{"train_examples": 39062, "hop_length": 160, "norm": "batchnorm", "depths": [9], "stem": "single", "mixing": "cutmix", "loss": "cross_entropy", "nesterov": true, "batch_size": 384, "lr_schedule": "cosine_restarts", "final_lr_fraction": 0.1, "warmup_steps": 760, "weight_decay": 0.06}
Rows from block 5 of a small sound classifier, named by matrix and row number. Each number is 128 + 32 x the weight over its row's rms, rounded and kept within 0 to 255. All counts start at 0. Numbers have three digits each. After the name is the row's rms in percent of the matrix's.
After each channel's rows are labels from the 100 clips, of 14848, where the channel reaches its highest value: "strongest on" is what is common among them. Only what is clearly more common there than usual is listed. The data: synthesised imitations of 52 everyday sounds, one a clip. In brackets: how many of the 100.
# conv: pointwise conv (model.blocks.5.conv.weight, 256x256x1), inputs 128-191

conv.233 098:126128128096117217182128128136147094128099128158078128074142128088105098147105081056128134169128104128113155128103092057083094128122123155135128128064104054150128128128128152059140122126189118
strongest on: machines and effects (51); spray hiss (29)

conv.190 098:151189128128079128096125128100128056128128127073107162063089152099153089130099110124104081108171128123063119115127128193104129128128168128128128121195042152095128128141113170137107160194125112
strongest on: music (54); drum roll (47)

conv.0 098:056128105124084140128161119113128163095168173128126225128128088088128083103128153128128042128078158168103110128128128111149203128135128117128091131121146128160128177148145155164119165172140074
strongest on: animals (78); frog croaking (74)

conv.17 103:128101114101080205119136128128137132138125128058102131128083117085199115159128090079116128077128092177101128128128128081147152108105163128043092108128125205146088110090108128125101128136126068
strongest on: nature (64); water drop (27)

conv.90 091:128065128139128200114041141167128094128109128128128128128140159128172090090131073128078163098122122090128065078128128129058128128153149077059128151122137141148120128139128101128095082140186105
strongest on: machines and effects (47); car passing (28)

conv.26 117:107165131128090122117152164128095116134111170146128114128128128113131117145137128128053134128107128105128066128128173162165121126124215128128176128070137108128133128182131138128100135091232134
strongest on: music (98); drum roll (68)

conv.234 096:126200007100128147128128128128128132221124054104127109097121073128128128170128102133088128128089124128112071039164139128128127168215128106111170102132128106097128128073149128154145096128051079
strongest on: animals (100); bird chirping (77)

conv.200 099:183113175092128128055105123091191128099129099128128112116116117064128098128143128128103128105148141105129110103146079128103104058128071148152125128156167128097145229131128128182128141201078113
strongest on: signals (53); siren (41)

conv.72 086:144128116132129097153052128151128164129188151092173116171171129163122128128126128056128157128138132128118161135105153128128113128128128102055128147083122062128050121123084128107128162126154128
strongest on: machines and effects (100); laser zap (67)

conv.36 106:207092150168045128161128122155128128128133149138064102146169124148157128149164128128149089113150162095092128128159128128171123068154106132086128128084133128096128128114123123128128128128092128
strongest on: machines and effects (98); laser zap (90)

conv.178 091:128143128127128152109066153115104095112138096217128128080128106087165137155128083128128181085084156033146128122106142116123134128171124166098128128139201146038185037065167128137112128187000146
strongest on: nature (50); frog croaking (42)

conv.235 100:119181111128188113110139160128159115176128128089146063128128127128126128128143128128089128104128128137128114049124074144206106101193118170146128128128132115085123070117107128128175128128164104
strongest on: animals (98); barking (73)

conv.177 092:144200119111128153128135184128128155065128128128120128169128033091072102158083128075078128127119128120172128166157135173119128115191086128146153128081128126128128082126073166152111128175107128
strongest on: animals (99); bird chirping (86)

conv.147 098:167139153121128109104128089096128128148128131091128132170137133162128128128128138069201114127120084117128128128147143128104104146128128122151078060135091064116176128135061065163066064101128128
strongest on: music (91); melody (63); drum roll (28)

conv.30 109:192132128128135111083128133178128128115101162132128134150113139108128117184100183128099112122128195147071165164102128174098148136098154100142126149128187126168174147128128086094128125140162128
strongest on: signals (79); car horn (49)

conv.208 103:128210173128103139111090163117128128160154128127101098128165098128128096140128155140128157134122128128128125128104135181122255095173128126115122157111128098147071128128128128128146104128123130
strongest on: signals (74); whistle (67)

conv.245 089:141128100128122107138133119118186179062061128161116125131101128118128071191108128080117093128148128097128128157128162104073136131080141128158128120055108147099128096114053179128136128153128119
strongest on: signals (59); car horn (43)

conv.173 092:128125159079128128160165104111122150132123128114131128128125009149139095148066124169102189094146128134128153125128128128182139122030081109128128128156103128078128129132138128150128108081141214
strongest on: signals (78); siren (34)

conv.254 094:186128177121143093128188128128102100124128128158117204146056111122122187146058128107085128128183128128137105128123128213133128113142062113128128050128128150013160128152138169134160119128118187
strongest on: signals (100); car horn (43); sound: whistle (41)

conv.27 094:128053128128128128128128171123144123112137143082128128128107140132125123136128140122114145040108128081130181128086098215128129150112255121085128104185105087123066117128125150132140126075136128
strongest on: household (98); door slam (58)

conv.4 085:099128171128108077128128103108093059128099124109109078055148172128144111103150178128128128151091128128128099128128140128143137134128128088153115093188138129106128150144081111147190128156098119
strongest on: machines and effects (99); vacuum cleaner (64)

conv.113 114:146144088134128152067142128141128128128125098128154179118135152091128182101128128128085035128128143128173144084112138128154144128152139128128193128161161142128128128128149148129161101082128165
strongest on: household (99); door slam (70)

conv.148 082:128174114156078128118083128129128101096119177127128079099128128098128141048117128128067104128035078128120093133117136012128161110128140128144128047088130134152114118208128128128172121104183128
strongest on: household (74); typing (33); door slam (33)

conv.124 096:079178128128199128128086116128187089128135128128241131115128128128128128128161128114177148129128136073086141128112207128128152128099130074128128170104154085099154113128097128124077120040128128
strongest on: people (71); snoring (32)

conv.10 089:128128102128128172083163123069137128065034128128099104179084128128128135150130127128116165128138149134128128124128128128095128194101128070146161084103087128180116128132163142128128204112128194
strongest on: signals (90); beeping (45); siren (45)

conv.201 110:055155123128128154061081128125138192128121185148206128081128117157157128109137128117096147074105128082128128128134176191079171125180180132128099128157128072128128116070145134079128110154107128
strongest on: machines and effects (90); car passing (84)

conv.11 112:128088128128128093129114101126160040128141128087045111104121128134154163128083101110222163145128135178154122166120142128116128080078188128125128128147128152086128128178128095128128128173128136
strongest on: door slam (100); household (100)

conv.15 086:128139128128223128183106099094083165128118118128128128107073056121128107128142128128103178128097071075111113128148122102101128167128125092183075191208065128120100162125128128128117114081128125
strongest on: signals (86); beeping (58)

conv.56 092:190088128169062127127104155090128162127028129147154128128059128128138086128122079090084128092128118143173128129128145128129128058128106062186118000174128146128128089128123175134103128164092130
strongest on: machines and effects (61); sawing (54); nature (39)

conv.162 113:093175110093113128128083165128124169126068081183073108099109128139116138127091187128077128074128128094132126128163128128139136099128143082111088103041196104098101128201093128196128128128156107
strongest on: machines and effects (92); car passing (66)

conv.188 101:128183116128137119111147193128099096128170038128128145116128086128128143148128195128110127116120114150128096128154128101128103118164149128183128128160115128128186130128072139128128132128052128
strongest on: animals (100); barking (90)

conv.138 086:090072130121110118128184128183128093133128112096123096128135171123093122126191138128128155152128142144140129128128128131128044128119128085131124128128089083128093128128128056128128110128111087
strongest on: household (52)

conv.20 089:110140105128182144160137128128160128074096128110167112062108128145136097145128090113095173079072128105159072144139132128128125102140165100128128084194128190128114084136095171129128132150143128
strongest on: nature (98); rain (41); waves (40)

conv.211 092:128111114148128128237122131116128128101083153149128196126095108156212054128149118128122128134128128101128128168105128113128128148141028058128128128113065125128104128093047128128054102130126128
strongest on: signals (93); car horn (68)

conv.246 105:131103127128128178111128172128128143078145128128128072128053128128094128113095060065032134097081044157128128128085128080044098161095120163122140128169145134080123166113129103047111160155165134
strongest on: machines and effects (100); spray hiss (81)

conv.248 094:118128135114079131128128128128094146128103128114074165085153100128073083158052109076175088081128111128166128104168100128129059127128128083128128100050145177128038138128064180128110128128099070
strongest on: nature (71); water drop (31)

conv.240 110:139099128099127198160081181128128061070128081150170079128128149159128128128101100118036128085153117128128154128128128094128098123126124072086129119173096102109081156206133098140103057145128124
strongest on: machines and effects (71); reverberation (60); text has "reverberant" (60); helicopter (40)

conv.152 091:128096118164129036103175233145128135154122128128055128112128128128128126128071128128104107128128144128192128131154086215099064128122106128107129128128125128080184067119128093128128128081128110
strongest on: animals (89); barking (39); frog croaking (29)

conv.225 115:161128128128143196117190128125102211127149097089138128128128133128131204086128143128217153107128180105108148077105146106129093107128118128128092168128128128128128111123185090144117128077105128
strongest on: nature (58); water drop (46)

conv.231 091:128189079053128143185152147115128119128128128128128134128114111114128128093113138072103121139122128125132059022134128128168178122128161163120129090114118134128143112185128124128138071062149128
strongest on: music (68); melody (66)

conv.3 095:184163128128086128145128024128097128128128128128128126091128086128128128128128095121108128128150082112128128151150089141128123145100043128132095113064128096048140128128127128181094133174093137
strongest on: nature (99); stream (54)

conv.83 106:128128128128109121075128138128128128128095128092079143128163092092104110128128128073095129099128128100128118109098128153109153114082076110128128122213069204023128128128071128128015088128113128
strongest on: nature (99); thunder (56); text has "noise" (50)

conv.186 101:042112128144128100128128128098076128128215109117082128134141120169105128120100107128164211124155056139084128137128058105128042084128128151051144100226102128102133128128091124124128128128138114
strongest on: machines and effects (70); spray hiss (43)

conv.176 099:128094185126138128128105108201129139099195128130123128154166128120195191128128128091128128168128128122141104128085128128128173124128112094128128171152148128086128128128128075125084054094121128
strongest on: people (96); coughing (79)